Weights of a small class-conditioned image flow-matching model: 48-pixel images.
Rows from block 5, named by matrix and row number. Rows with one number belong to one channel. Each number is 200 + 30 x the weight over its row's rms, rounded and kept within 0 to 999. All counts start at 0. After the name is the row's rms in percent of the matrix's.
# convs0: first 3x3 conv (model.mid.1.convs.0.weight, 192x192x3x3), inputs 80-95, a 3x3 kernel for each
# convs1: second 3x3 conv (model.mid.1.convs.1.weight, 192x192x3x3, transposed), outputs 80-95, a 3x3 kernel for each
convs0.89,099,189,233,230,167,205,193,210,237,211,213,266,251,203,257,191,183,160,208,224,218,226,188,225,203,243,205,212,167,204,208,188,207,175,183,203,189,227,258,240,251,231,229,150,153,167,134,184,184,190,179,220,207,200,197,229,246,211,234,210,236,158,183,155,179,164,176,192,196,207,214,226,191,168,235,252,173,155,196,204,157,179,166,187,201,239,187,188,229,146,190,197,213,222,241,237,223,199,216,217,162,180,197,169,161,119,218,193,174,210,189,196,197,192,169,234,189,194,191,185,174,221,197,205,209,177,228,195,219,209,179,209,201,177,182,206,226,262,184,192,158,190,211,265,252
convs1.89,111,179,179,204,191,216,186,177,204,231,306,211,219,196,230,246,187,179,231,219,193,182,188,202,176,146,185,179,211,183,162,195,187,221,238,226,234,196,195,225,194,186,192,162,199,209,162,181,208,241,179,195,164,172,172,223,213,160,222,183,166,215,163,179,215,204,208,174,171,148,157,124,147,225,202,191,192,184,211,150,173,199,212,222,177,135,159,163,204,200,186,216,198,194,141,215,185,200,206,220,175,192,225,210,208,230,203,209,237,207,228,195,211,163,151,199,200,201,242,221,233,223,220,184,228,230,208,217,183,178,227,209,153,197,180,204,194,223,244,215,195,224,213,202,217
convs0.90,095,196,206,174,243,213,207,219,185,239,204,203,193,195,214,198,187,187,172,199,185,212,212,193,203,170,186,183,216,191,232,210,200,222,209,201,217,272,329,301,322,324,290,316,325,289,223,246,194,233,205,192,214,193,176,189,220,207,178,189,176,157,163,185,217,203,234,221,222,211,204,197,203,182,181,172,150,156,146,196,230,173,226,162,183,191,168,170,263,248,208,209,185,192,241,210,224,200,181,204,213,203,207,214,234,243,195,201,210,198,221,187,240,173,233,194,155,211,218,198,196,207,161,163,200,199,188,189,197,173,191,211,216,185,198,196,184,185,158,193,180,187,153,148,150
convs1.90,014,169,182,210,221,229,198,224,220,235,234,207,172,241,204,167,246,194,185,200,182,206,224,210,162,272,218,176,198,201,218,192,192,234,225,204,264,192,186,151,211,223,181,230,233,205,219,173,152,188,180,204,170,184,171,206,208,204,200,221,196,224,226,217,256,203,213,220,166,199,206,181,168,153,187,181,180,193,174,206,212,197,208,211,189,276,241,246,241,232,257,202,176,207,215,212,229,168,180,175,230,228,224,163,163,221,180,186,206,170,169,226,159,209,180,162,233,167,179,179,136,151,152,142,213,206,235,208,159,203,231,193,224,238,193,213,209,193,212,223,228,219,246,255,269
convs0.91,101,204,226,214,224,214,226,153,174,163,206,227,217,216,193,176,154,153,138,221,198,219,185,166,197,160,168,182,213,206,202,232,199,199,209,227,243,163,209,213,248,247,248,142,135,129,176,179,160,239,242,208,202,230,222,197,218,221,224,246,264,163,194,217,156,135,129,243,211,218,279,262,260,250,205,240,196,184,180,162,157,170,201,210,184,247,233,202,226,207,208,260,253,239,185,192,189,235,227,229,193,187,201,152,176,186,152,176,187,195,208,217,178,208,212,180,188,212,195,190,212,210,227,233,184,185,183,178,191,174,210,214,187,171,158,158,160,158,191,179,163,180,139,185,159
convs1.91,065,151,162,170,150,149,172,190,164,180,216,202,198,226,217,207,197,207,227,202,204,199,226,223,204,247,246,219,149,145,153,226,200,185,223,227,226,91,122,135,69,80,108,73,86,112,247,264,273,235,255,275,201,218,205,171,174,199,192,213,256,258,265,287,266,293,288,207,214,178,213,203,199,233,212,188,209,165,131,188,192,211,215,164,184,190,156,167,209,190,179,167,194,190,185,202,191,232,224,224,256,255,247,195,205,191,232,241,232,229,206,202,197,154,170,197,190,192,205,224,239,198,188,162,205,185,190,174,190,226,190,183,210,198,212,205,177,160,162,218,230,240,223,229,209
convs0.92,102,208,237,261,186,197,238,214,248,269,205,217,235,175,192,218,191,198,205,213,215,168,172,239,158,176,229,141,236,246,215,217,211,225,230,254,211,229,239,223,195,163,227,163,235,246,173,176,176,193,194,177,182,220,179,222,194,210,217,166,205,155,167,173,206,188,196,175,246,235,208,224,277,215,228,190,251,193,156,251,210,163,217,213,255,199,199,237,185,245,166,232,242,231,232,203,224,205,202,197,163,218,209,266,208,227,215,206,177,224,199,230,194,278,221,225,195,249,213,223,260,224,186,234,201,193,239,212,208,162,192,202,184,201,206,191,180,221,200,214,179,180,192,233,218
convs1.92,080,209,181,257,217,136,285,203,139,220,193,225,188,221,230,254,176,146,183,218,201,225,179,183,219,188,189,234,200,167,116,238,191,188,212,202,244,141,175,162,101,134,118,152,143,144,237,258,235,208,165,230,188,174,200,197,194,235,203,170,219,226,199,238,170,210,163,171,187,158,241,267,264,285,195,165,215,219,146,216,249,200,184,166,169,213,181,208,258,211,179,182,216,177,177,191,217,143,190,166,253,216,226,205,182,183,213,199,181,225,185,139,243,214,210,210,196,202,182,210,229,169,191,228,246,208,261,251,198,140,209,179,130,211,209,166,175,201,187,198,198,179,183,150,161
convs0.93,119,200,188,209,189,197,205,149,147,151,216,201,197,221,225,229,187,201,179,186,173,201,207,179,213,185,190,227,164,180,186,236,215,235,226,200,204,173,174,181,116,125,98,140,134,106,186,185,187,170,179,169,198,220,189,203,212,203,209,206,210,231,226,235,148,160,164,149,144,158,230,228,228,234,231,223,223,213,232,172,167,193,188,209,222,204,197,202,180,184,159,216,227,220,244,259,245,227,212,238,225,219,186,189,183,182,139,144,168,186,229,220,202,207,197,197,224,185,176,188,206,204,219,240,212,215,214,202,218,190,207,213,213,204,201,207,225,200,212,208,192,193,176,153,183
convs1.93,038,209,227,260,202,201,239,179,170,166,255,252,236,223,249,252,217,209,192,213,225,233,245,210,231,236,207,211,243,223,204,222,222,217,208,213,228,172,158,161,156,167,170,172,168,218,173,212,223,192,198,226,230,213,174,196,214,182,226,220,232,232,213,221,230,227,227,238,251,229,208,194,210,239,228,189,216,226,218,225,217,196,232,222,205,188,174,190,225,194,184,194,234,223,137,174,186,175,168,191,213,210,217,171,195,228,166,224,234,222,225,237,188,223,231,174,208,218,197,215,187,206,218,211,252,229,224,190,212,217,212,259,267,167,204,195,206,167,173,237,230,222,212,232,193
convs0.94,092,196,206,199,190,198,173,189,191,178,208,208,222,163,208,208,200,226,225,219,183,216,214,196,194,196,221,227,238,228,246,221,228,251,178,206,215,143,164,163,0,29,0,0,0,0,191,203,178,215,178,183,222,196,201,296,267,247,289,239,245,187,207,213,278,277,278,243,217,211,221,207,189,206,223,200,215,216,200,211,193,233,228,217,238,235,211,243,184,196,196,170,183,155,238,215,203,225,199,197,176,193,195,211,214,195,209,217,200,214,191,217,219,199,211,197,160,184,221,230,241,238,245,234,196,217,177,192,182,171,200,222,223,175,207,216,185,202,168,236,248,261,190,196,217
convs1.94,110,232,216,214,246,229,222,206,198,202,212,182,188,204,214,217,209,210,213,182,225,238,202,216,200,212,185,158,187,213,200,135,156,158,179,198,194,371,334,298,361,352,336,293,292,263,213,194,165,242,237,209,208,194,180,225,204,200,255,198,153,179,155,135,229,220,204,182,169,174,181,178,164,170,191,202,148,186,180,212,222,209,175,200,213,192,189,169,193,168,138,170,171,171,220,211,171,235,218,198,196,194,212,202,158,153,188,190,206,217,239,251,180,208,218,215,192,170,198,205,182,198,222,212,167,173,163,216,209,178,150,158,163,220,226,230,165,198,201,207,219,189,174,189,174
convs0.95,096,168,211,203,142,169,188,170,182,158,187,205,173,204,187,181,183,233,209,180,212,184,158,162,170,180,211,195,169,171,190,195,198,177,177,187,158,175,186,161,177,165,174,171,185,196,208,234,220,179,197,235,222,224,202,164,168,176,143,175,129,207,220,211,198,164,147,181,189,158,189,165,194,180,220,204,244,253,176,127,171,158,254,193,148,210,190,177,173,151,170,179,186,179,221,192,225,212,213,213,193,229,207,223,238,194,232,221,195,145,157,161,202,221,279,221,149,221,174,163,164,211,179,221,187,176,182,182,151,195,257,221,232,219,216,243,192,233,242,247,256,240,234,219,206
convs1.95,049,239,262,217,188,216,237,187,202,215,235,204,211,223,186,181,241,201,176,204,200,232,221,203,212,178,156,178,190,187,186,187,165,157,199,221,238,264,272,236,241,250,200,216,208,190,251,198,218,188,189,197,215,168,163,215,208,239,139,164,195,213,186,186,182,181,181,178,217,204,132,197,228,217,213,214,200,193,209,196,219,222,207,220,210,189,181,201,205,197,155,197,185,194,164,135,205,166,160,170,186,174,201,200,199,235,229,193,233,253,199,192,229,156,137,215,200,189,186,220,203,193,205,214,176,160,136,143,151,160,151,187,230,290,279,270,172,202,171,189,202,228,178,195,248
convs0.96,107,184,198,212,237,215,179,203,212,152,166,234,202,236,178,248,161,177,199,153,173,152,166,197,131,153,201,163,232,235,226,182,202,178,224,218,235,187,200,228,208,198,194,184,201,178,188,187,205,166,164,209,162,200,150,157,154,180,219,203,212,215,253,269,175,158,186,176,164,175,251,194,228,238,218,205,221,222,157,229,244,212,192,154,201,168,219,200,303,255,255,186,194,177,223,200,218,185,217,229,195,250,178,194,197,242,189,183,213,164,203,195,191,248,127,202,186,169,171,234,175,157,218,159,267,250,229,174,192,172,248,238,189,143,141,154,267,206,152,124,132,213,209,217,266
convs1.96,087,186,219,231,234,225,159,194,185,207,168,204,189,199,173,191,185,198,190,173,195,242,218,214,145,231,202,238,207,169,182,256,199,249,209,189,207,192,227,224,150,188,215,187,201,204,231,240,214,185,169,191,241,230,249,151,190,145,237,255,196,218,242,232,206,195,203,207,237,238,244,195,209,171,129,109,169,202,177,182,186,174,213,193,189,262,233,261,191,147,149,210,169,149,184,209,229,158,174,193,201,211,216,147,197,246,177,196,220,183,216,217,233,242,254,193,176,242,232,208,172,196,158,153,194,217,227,201,214,242,199,208,220,188,210,213,222,166,212,178,214,248,205,186,186
convs0.97,098,144,184,201,115,180,244,122,156,215,212,165,193,219,202,219,184,171,174,213,213,181,193,186,184,223,234,209,171,173,232,141,236,241,168,200,232,177,174,199,169,163,183,179,236,239,199,179,202,183,196,217,210,187,209,181,202,131,168,185,182,214,194,261,221,164,114,164,205,194,205,218,185,206,194,152,231,182,214,194,217,238,248,209,192,231,171,263,230,233,213,233,195,186,231,164,179,178,189,226,187,209,175,177,223,213,179,190,205,180,200,214,165,206,192,221,197,183,195,183,240,199,237,234,144,168,215,185,173,178,197,217,240,182,189,202,195,251,136,187,189,159,278,197,207
convs1.97,071,176,223,208,205,185,248,171,148,211,234,231,222,200,204,173,228,249,264,177,170,161,166,208,218,225,191,249,158,214,177,182,203,218,189,184,226,171,184,170,213,203,191,194,167,162,189,193,242,231,205,198,151,221,177,212,181,220,212,217,234,235,174,173,159,165,118,233,205,150,182,202,183,206,210,215,204,187,192,170,227,238,194,205,241,201,207,236,191,246,211,168,138,197,191,225,219,179,203,225,176,182,185,225,206,254,233,138,181,237,143,167,192,174,153,224,195,174,217,215,195,234,174,190,179,157,228,259,271,208,208,212,193,202,174,190,155,181,148,173,232,154,202,177,165
convs0.98,107,178,210,211,162,152,163,197,243,210,207,239,248,246,199,250,199,206,160,233,198,194,154,202,203,171,205,189,187,168,158,251,230,182,163,221,215,212,189,160,232,261,227,215,198,209,188,170,186,264,242,218,175,191,180,217,232,226,189,193,167,211,167,180,225,230,195,225,243,171,204,209,210,131,170,165,188,204,159,236,220,187,208,193,214,200,150,213,166,231,315,209,208,208,206,181,193,184,216,180,199,219,283,228,243,228,202,219,183,229,253,210,213,231,244,90,226,145,240,229,229,203,197,197,204,159,204,185,207,153,225,207,215,204,237,216,202,250,179,153,201,265,255,221,188
convs1.98,140,191,231,211,231,155,156,165,196,253,219,228,209,195,175,157,227,241,213,210,200,264,170,230,253,208,171,192,200,181,194,187,170,205,200,220,167,193,182,165,233,219,178,166,160,127,219,226,231,219,216,172,242,214,158,203,177,192,144,235,225,169,200,181,223,180,211,178,138,211,227,225,228,180,179,183,239,255,252,188,204,194,191,210,196,243,217,186,248,269,180,215,184,171,137,184,208,134,183,174,185,202,214,195,175,221,288,226,147,157,171,178,202,170,249,277,229,285,228,227,230,163,193,224,200,182,217,231,211,201,255,232,133,187,201,195,206,184,180,195,203,172,221,211,277
convs0.99,093,194,221,177,233,185,267,210,213,253,218,153,184,218,196,183,218,204,163,163,308,96,210,159,194,198,202,121,164,181,163,172,187,210,177,167,195,187,194,228,189,216,192,200,179,190,173,229,162,230,187,195,210,191,178,182,98,236,220,197,198,213,201,183,181,234,240,147,254,179,231,221,228,186,200,205,162,169,227,250,194,189,216,174,280,213,155,52,164,128,154,179,188,187,247,234,228,234,232,141,217,182,170,217,177,175,261,215,206,196,283,319,148,140,276,225,189,142,280,221,161,221,226,203,192,212,165,151,178,210,184,222,164,176,187,182,163,93,269,200,149,203,213,198,163
convs1.99,149,179,211,143,130,195,174,253,144,235,246,162,170,217,157,201,152,162,258,199,135,230,165,244,236,168,202,201,171,173,200,236,204,245,204,170,190,218,225,193,223,195,232,171,251,182,270,193,191,217,239,255,208,163,187,206,232,249,216,197,181,164,225,256,166,198,207,166,162,192,209,173,172,197,175,234,228,183,209,222,211,169,210,195,229,186,192,137,213,242,215,212,201,236,173,227,227,243,203,199,217,193,170,235,260,229,225,206,268,237,156,248,146,174,187,184,169,159,240,207,211,222,231,240,222,228,139,204,176,187,239,209,161,218,216,188,164,156,159,182,124,202,136,207,185
convs0.100,098,239,209,177,220,216,179,309,261,182,192,153,212,198,223,314,239,204,175,180,207,170,196,223,231,225,205,218,236,198,206,184,223,218,210,231,175,196,208,201,174,208,219,247,231,191,217,206,186,197,238,232,176,208,190,147,159,213,214,199,216,162,156,222,199,169,219,177,200,173,215,172,179,207,193,150,187,181,175,196,186,151,211,135,168,233,219,184,214,185,150,182,196,198,232,189,146,191,222,170,203,225,199,199,179,146,214,235,249,224,180,155,154,210,181,227,197,197,182,222,228,275,205,208,243,229,230,180,191,220,178,216,212,216,201,196,125,194,202,295,170,148,241,170,202
convs1.100,079,247,182,146,223,205,223,236,165,184,226,243,231,164,183,222,255,235,267,237,233,161,214,202,275,205,215,228,198,197,205,208,172,188,233,222,197,216,179,187,163,163,179,234,234,189,225,198,208,183,197,205,173,193,164,161,211,245,197,188,213,189,194,253,210,218,167,205,221,181,163,174,213,191,221,225,240,202,177,193,209,195,257,207,211,184,225,215,161,193,200,203,180,157,239,178,169,186,227,206,235,200,172,225,181,247,187,214,213,216,218,197,198,189,185,217,218,208,240,180,142,234,174,171,189,191,188,197,165,179,175,199,198,198,176,178,177,179,181,235,220,143,175,208,212
convs0.101,100,177,195,233,171,173,174,199,201,213,133,196,185,168,190,229,197,186,193,220,193,115,188,240,213,219,211,216,216,142,143,213,184,178,209,189,199,201,204,211,185,201,207,175,204,207,225,251,171,207,193,197,195,199,185,195,194,178,194,220,170,160,204,201,167,188,174,176,183,225,198,190,217,255,204,165,201,217,176,172,202,239,203,138,151,198,227,187,191,196,215,288,246,241,225,242,263,194,201,209,183,145,158,179,205,221,190,191,215,249,205,203,181,209,246,207,222,205,227,200,157,193,216,203,204,206,188,221,179,161,167,189,175,195,178,208,211,185,244,218,204,176,194,199,212
convs1.101,109,192,185,248,177,227,231,195,166,232,211,179,161,177,176,222,206,200,227,219,205,204,184,182,130,159,180,152,214,191,184,167,186,110,159,228,171,194,200,216,179,149,203,180,157,188,197,195,168,209,198,151,207,184,161,231,181,202,204,210,150,220,223,210,181,184,242,181,157,208,183,216,197,228,214,196,158,174,119,256,226,175,159,229,211,172,175,137,211,211,223,175,197,222,184,191,190,206,219,175,188,232,194,243,220,208,197,202,164,175,174,209,230,158,197,236,187,197,194,206,213,213,223,227,220,186,249,193,214,214,190,166,238,211,164,165,237,189,174,245,201,232,172,194,259
convs0.102,098,216,215,219,230,219,198,170,214,219,236,235,239,173,212,162,209,212,229,145,190,168,188,200,228,198,154,182,226,220,248,213,221,223,179,230,211,193,115,149,186,181,212,269,234,255,265,249,277,214,215,225,192,221,216,243,244,208,228,261,221,182,189,168,202,237,155,176,233,190,165,203,178,229,196,150,223,190,204,220,179,196,215,193,221,230,231,228,181,203,173,242,211,223,204,173,183,202,171,198,193,201,167,208,222,227,186,188,179,196,188,210,197,169,200,196,201,223,217,194,200,252,247,247,206,159,218,219,253,216,248,206,199,264,258,224,199,200,172,127,199,203,139,123,161
convs1.102,029,226,234,246,238,230,228,182,171,195,175,210,198,229,249,268,214,265,270,198,205,235,254,221,222,180,201,233,193,195,174,157,134,143,182,167,161,127,130,193,155,183,202,177,193,187,175,240,263,233,205,193,176,181,193,203,224,227,200,179,241,222,222,233,191,201,192,243,240,190,220,216,219,213,216,210,195,148,191,231,149,186,174,153,180,203,191,211,154,165,203,258,221,206,210,196,176,171,184,202,187,191,208,224,229,259,214,214,241,196,238,227,206,194,223,208,212,206,232,209,250,210,189,179,186,145,169,184,170,136,157,158,179,139,165,156,225,189,162,197,170,162,162,200,200
convs0.103,095,187,204,184,205,212,191,224,211,253,223,212,163,208,213,255,223,220,221,183,193,190,230,245,247,215,152,179,175,209,231,205,191,187,218,196,210,232,198,223,192,218,200,197,198,188,181,170,169,199,232,221,185,226,184,165,165,214,159,194,152,173,173,174,232,222,219,212,205,233,190,170,210,186,228,199,166,191,188,176,181,259,278,241,145,163,187,200,281,220,150,216,220,237,233,194,197,196,172,191,188,216,230,178,173,162,173,203,186,226,216,214,189,210,230,177,218,238,168,209,175,164,203,154,200,182,209,211,192,213,183,182,208,191,201,231,189,204,182,221,244,232,194,222,197
convs1.103,130,197,218,188,194,153,153,156,187,180,169,205,206,150,177,182,131,167,161,161,208,183,124,140,158,198,184,199,215,242,290,224,220,264,195,189,157,258,215,216,224,209,197,215,230,211,227,167,185,201,229,226,248,211,234,236,189,190,246,230,209,221,202,155,178,177,193,197,228,220,167,158,174,187,193,220,142,203,200,172,159,143,201,178,171,159,202,215,207,221,214,155,228,195,135,181,154,136,152,139,232,218,273,247,249,282,249,211,189,224,256,187,171,200,195,165,203,187,202,252,211,209,194,225,225,197,239,211,163,188,184,161,235,172,168,217,165,159,239,165,169,214,205,201,180
convs0.104,112,186,197,228,227,218,224,267,251,215,150,172,145,187,203,191,186,170,176,208,224,186,236,209,156,170,154,178,207,216,218,238,252,213,140,154,156,162,162,201,205,206,223,193,158,180,239,187,173,273,258,203,186,198,206,184,142,142,178,208,182,205,200,211,182,168,164,202,213,217,187,197,166,227,173,202,214,199,235,205,225,253,163,165,191,213,142,179,241,174,211,215,206,184,194,213,187,212,206,203,179,195,212,176,185,155,220,193,194,176,159,179,217,178,199,193,152,225,285,243,248,211,165,165,217,219,271,179,153,163,252,265,222,208,180,145,217,205,183,202,259,223,165,186,166
convs1.104,024,251,217,221,228,220,185,174,200,200,195,152,165,271,181,188,213,213,240,241,221,178,207,190,172,245,211,187,241,200,148,247,226,219,165,193,135,137,166,202,188,196,205,119,208,190,180,177,156,168,209,159,194,211,161,197,208,196,210,244,227,200,220,212,217,223,220,144,192,234,239,237,205,194,167,221,174,150,193,215,184,153,237,251,238,243,229,225,230,219,226,220,236,248,205,200,206,206,204,216,188,160,165,262,243,210,198,158,163,174,196,223,259,236,205,204,202,189,187,212,228,236,238,225,165,160,116,136,177,193,227,199,188,231,173,204,217,196,166,207,170,169,202,213,212
convs0.105,105,227,229,188,206,230,199,204,175,202,209,191,202,200,189,159,206,206,167,183,219,213,125,253,201,255,236,218,193,204,191,286,222,194,126,246,191,193,192,171,190,214,223,173,182,198,191,181,247,154,219,270,236,239,244,202,177,180,270,279,172,129,199,154,199,143,205,141,153,237,194,146,251,225,191,219,204,189,189,157,207,192,175,163,182,249,171,203,92,255,210,187,185,208,224,148,204,185,190,185,171,204,206,216,190,187,227,219,206,194,185,164,198,215,169,145,142,259,251,206,244,186,161,228,205,205,179,220,208,231,215,160,162,188,181,180,209,209,172,223,307,280,178,209,195
convs1.105,104,179,272,205,255,113,185,213,225,223,213,204,220,150,233,212,215,232,212,198,212,175,240,137,198,180,282,170,194,192,196,198,195,205,190,175,215,204,194,205,194,186,173,210,221,231,177,171,207,160,187,234,190,178,211,219,193,218,235,243,187,228,182,264,204,232,179,152,235,271,205,235,121,218,237,202,237,201,172,230,193,188,192,178,213,234,229,184,229,207,186,173,198,241,178,257,154,201,167,192,229,157,190,185,160,264,210,186,210,185,188,199,178,240,213,279,219,216,165,249,170,181,242,189,225,157,220,193,210,175,167,275,180,179,177,225,211,219,201,199,175,209,192,230,209
convs0.106,102,202,195,166,208,223,250,193,211,195,194,170,197,240,185,184,201,212,194,200,201,217,284,229,161,199,180,197,176,218,222,214,143,216,185,230,247,173,188,163,234,192,175,174,200,203,216,223,187,224,188,188,194,204,201,200,201,158,232,177,227,174,197,181,208,189,186,220,204,241,208,210,178,223,241,251,189,234,205,193,113,194,226,193,227,153,158,166,241,234,87,226,221,206,199,191,250,140,214,181,213,189,270,242,221,203,188,239,190,158,148,227,87,296,244,228,252,257,213,189,222,179,240,231,184,227,184,214,193,251,225,225,166,176,253,240,163,160,151,217,159,217,193,272,125
convs1.106,096,249,216,232,213,227,230,207,158,225,185,184,197,223,193,109,234,249,226,223,214,191,217,165,205,214,214,211,182,186,193,251,265,200,227,161,145,151,162,212,211,209,186,186,166,214,236,161,205,208,187,210,191,158,149,167,193,231,209,216,145,223,234,214,212,210,201,230,206,178,245,194,168,181,272,207,175,205,256,216,209,222,211,205,203,198,244,186,210,189,208,154,179,152,203,189,186,168,176,219,198,160,209,174,174,271,184,203,179,189,182,248,249,234,215,183,201,239,157,169,167,159,160,235,234,225,206,236,199,194,167,195,134,159,194,180,203,161,170,209,187,241,172,204,211
convs0.107,096,189,196,184,200,206,226,186,250,205,181,175,197,206,242,193,211,237,180,191,207,252,226,221,176,243,239,198,181,175,192,232,144,181,202,211,230,215,197,214,243,213,200,183,195,194,205,198,167,182,197,242,209,246,168,207,206,195,174,267,173,157,203,205,208,230,186,193,235,286,211,201,215,185,231,202,203,179,186,160,213,192,181,184,184,147,255,269,173,238,251,257,200,237,209,194,199,168,204,192,165,171,165,221,180,198,206,180,225,201,163,169,202,115,210,209,160,190,213,163,191,195,227,142,207,312,187,203,167,222,176,181,186,170,188,244,172,160,159,203,153,186,212,158,211
convs1.107,182,222,157,192,228,210,219,223,271,213,192,182,189,198,213,167,213,205,223,193,189,197,191,150,188,174,133,144,209,152,186,192,163,148,189,219,167,230,210,183,203,207,175,199,142,181,205,167,216,182,201,188,212,221,178,155,208,211,166,149,173,177,166,207,200,182,190,181,231,200,175,125,178,209,196,213,214,186,162,203,231,211,210,168,233,201,225,212,180,199,233,191,199,190,181,249,170,178,215,213,188,201,192,170,203,210,179,141,204,179,222,171,210,253,212,195,208,189,198,198,211,184,318,190,168,204,209,191,194,249,178,112,171,177,135,173,258,230,211,227,225,233,190,259,253
convs0.108,099,201,175,158,211,294,199,134,193,124,223,217,213,188,187,228,163,176,155,196,192,179,213,196,208,165,219,205,190,218,189,187,229,206,205,189,194,216,231,263,186,185,158,183,191,195,195,234,167,240,195,187,194,134,159,185,172,171,196,217,249,232,177,211,190,165,163,195,172,188,240,198,196,227,216,168,220,200,191,212,233,199,217,204,269,159,140,185,240,271,260,129,194,144,238,226,239,170,181,170,155,192,198,190,165,182,242,180,211,174,233,216,244,218,200,217,198,232,197,202,172,179,200,259,210,218,191,201,221,164,243,225,225,166,197,207,199,187,171,261,228,168,238,194,206
convs1.108,121,203,202,186,200,184,132,217,237,235,211,207,176,162,178,199,225,181,227,227,218,245,294,177,231,230,201,214,169,185,216,199,223,226,219,238,216,204,205,229,231,237,265,162,168,176,237,204,176,232,222,230,208,237,177,203,182,184,224,193,192,206,168,211,203,198,165,248,196,184,217,160,236,177,189,156,199,218,188,188,171,169,148,175,155,193,184,190,191,220,238,216,195,195,204,184,153,219,247,250,186,185,169,154,221,230,172,243,203,199,195,220,234,213,223,196,207,235,137,222,189,213,236,186,209,219,220,222,224,196,189,150,238,247,198,234,239,207,215,174,163,193,267,218,228
convs0.109,099,191,198,177,204,215,226,198,202,193,162,142,179,191,210,222,229,187,167,128,147,168,268,243,240,244,124,203,187,171,138,187,232,212,200,236,211,154,148,154,242,238,242,180,210,136,155,154,166,251,199,266,163,178,208,211,171,233,167,189,103,181,237,175,185,205,200,174,169,160,179,278,269,186,233,189,206,193,176,155,170,217,228,254,261,124,209,77,310,274,128,203,210,195,223,183,266,233,157,180,182,183,233,177,210,173,204,216,251,222,211,246,225,187,197,226,142,181,223,274,320,174,199,168,228,233,186,192,195,198,184,251,271,236,162,187,160,257,205,174,204,220,183,270,175
convs1.109,163,221,201,182,161,167,208,230,233,228,210,172,219,257,211,201,175,233,202,188,228,189,211,182,220,225,231,231,212,189,240,149,168,168,277,202,167,204,217,224,224,176,225,164,165,187,234,201,231,152,212,166,167,192,183,251,202,147,233,199,191,146,171,142,229,201,222,227,236,203,209,176,221,142,189,242,254,192,167,198,169,189,224,160,105,205,176,257,248,182,194,178,264,171,182,190,180,181,190,242,121,160,240,258,231,200,204,211,259,234,228,220,195,208,79,189,214,219,149,148,143,277,183,240,126,163,213,168,183,200,152,199,204,161,194,149,213,160,231,187,238,225,195,220,196
convs0.110,099,192,168,174,228,200,225,200,202,216,234,202,223,192,209,200,191,197,205,169,182,132,267,244,295,157,141,179,193,171,194,209,209,202,199,183,175,252,230,249,210,208,237,210,157,125,145,195,202,186,181,257,158,187,140,200,170,202,243,206,244,212,200,190,195,197,179,207,192,177,289,226,183,202,201,246,193,207,247,227,227,238,208,179,165,140,167,159,239,223,285,175,201,179,160,183,190,188,216,186,224,211,202,193,213,205,219,223,213,224,194,222,183,209,182,204,282,262,209,187,213,156,163,83,220,231,255,165,183,212,214,221,247,116,163,146,161,146,158,231,213,237,205,195,252
convs1.110,130,237,204,227,231,214,156,257,240,185,226,178,121,222,185,134,165,196,178,197,195,172,230,220,207,218,224,245,206,198,174,209,207,227,177,200,209,238,260,261,201,186,221,201,168,213,254,221,279,195,202,271,236,259,253,228,215,187,188,198,179,158,166,176,246,158,193,211,218,225,256,233,234,149,177,138,189,209,165,191,158,167,111,143,129,197,224,177,214,215,174,251,200,231,218,242,197,188,204,211,191,173,166,127,218,175,185,219,219,208,206,220,191,180,245,164,200,219,212,191,150,299,234,207,208,167,156,250,224,244,252,198,171,198,164,174,231,250,198,211,187,201,218,214,211
convs0.111,088,223,238,199,230,222,214,206,214,203,181,180,167,183,208,179,178,190,202,185,148,178,207,195,244,207,273,199,191,181,166,176,197,147,233,247,225,139,142,148,126,129,131,169,165,153,216,241,239,190,199,209,202,199,207,179,209,239,238,253,250,175,181,167,170,172,175,163,205,194,147,129,150,244,244,270,250,243,200,245,223,200,186,191,229,171,194,197,173,186,172,222,215,258,196,200,169,161,162,132,262,228,205,199,237,209,161,170,171,217,230,193,142,125,168,133,127,136,211,183,194,188,193,238,258,243,242,231,231,216,196,173,152,214,241,229,218,206,195,186,114,158,212,214,180
convs1.111,020,232,211,190,222,226,231,240,220,209,220,183,171,203,242,244,231,253,187,184,172,159,197,205,186,174,221,210,207,154,170,177,168,132,257,199,195,221,208,246,191,215,257,131,178,227,206,227,213,169,186,205,153,162,172,185,178,217,182,195,230,219,261,231,202,201,232,209,220,194,223,264,232,214,244,235,218,210,182,221,160,190,216,218,213,208,216,182,205,214,220,203,203,202,172,198,167,164,181,201,207,205,220,242,214,234,260,208,243,187,210,231,223,221,209,206,228,230,162,193,169,171,204,189,213,168,193,155,148,144,167,176,190,162,181,160,255,203,200,209,194,201,195,200,184
convs0.112,104,173,197,194,180,213,179,255,209,220,191,248,201,216,165,220,231,471,222,189,176,167,195,227,182,197,172,203,209,226,207,167,198,203,175,200,214,214,183,191,222,195,192,181,153,157,216,224,176,223,242,248,208,234,201,173,267,201,190,150,177,226,150,167,219,190,228,204,222,176,186,175,209,196,176,200,208,176,207,201,184,248,215,158,202,213,206,213,196,223,172,222,196,160,214,210,220,206,166,196,195,158,226,152,190,143,189,191,171,148,207,182,200,187,257,234,101,178,190,195,216,171,199,193,214,238,197,186,221,187,240,244,177,213,168,224,206,180,235,198,149,191,194,158,180
convs1.112,117,188,250,204,173,172,132,191,156,191,193,34,157,193,152,236,216,193,226,245,235,184,235,128,194,234,254,195,202,153,220,207,212,209,176,163,198,194,226,210,229,167,211,188,231,187,224,192,203,183,239,191,183,226,246,188,205,250,182,194,192,172,208,183,184,219,201,196,131,200,226,202,204,246,240,167,204,195,188,231,247,202,210,125,161,218,225,231,171,213,214,190,162,232,232,237,265,208,187,190,182,245,207,192,137,246,162,171,190,198,194,207,195,178,263,179,193,216,208,211,161,205,247,200,226,206,207,266,253,172,244,208,205,181,221,253,211,266,194,223,219,249,208,197,206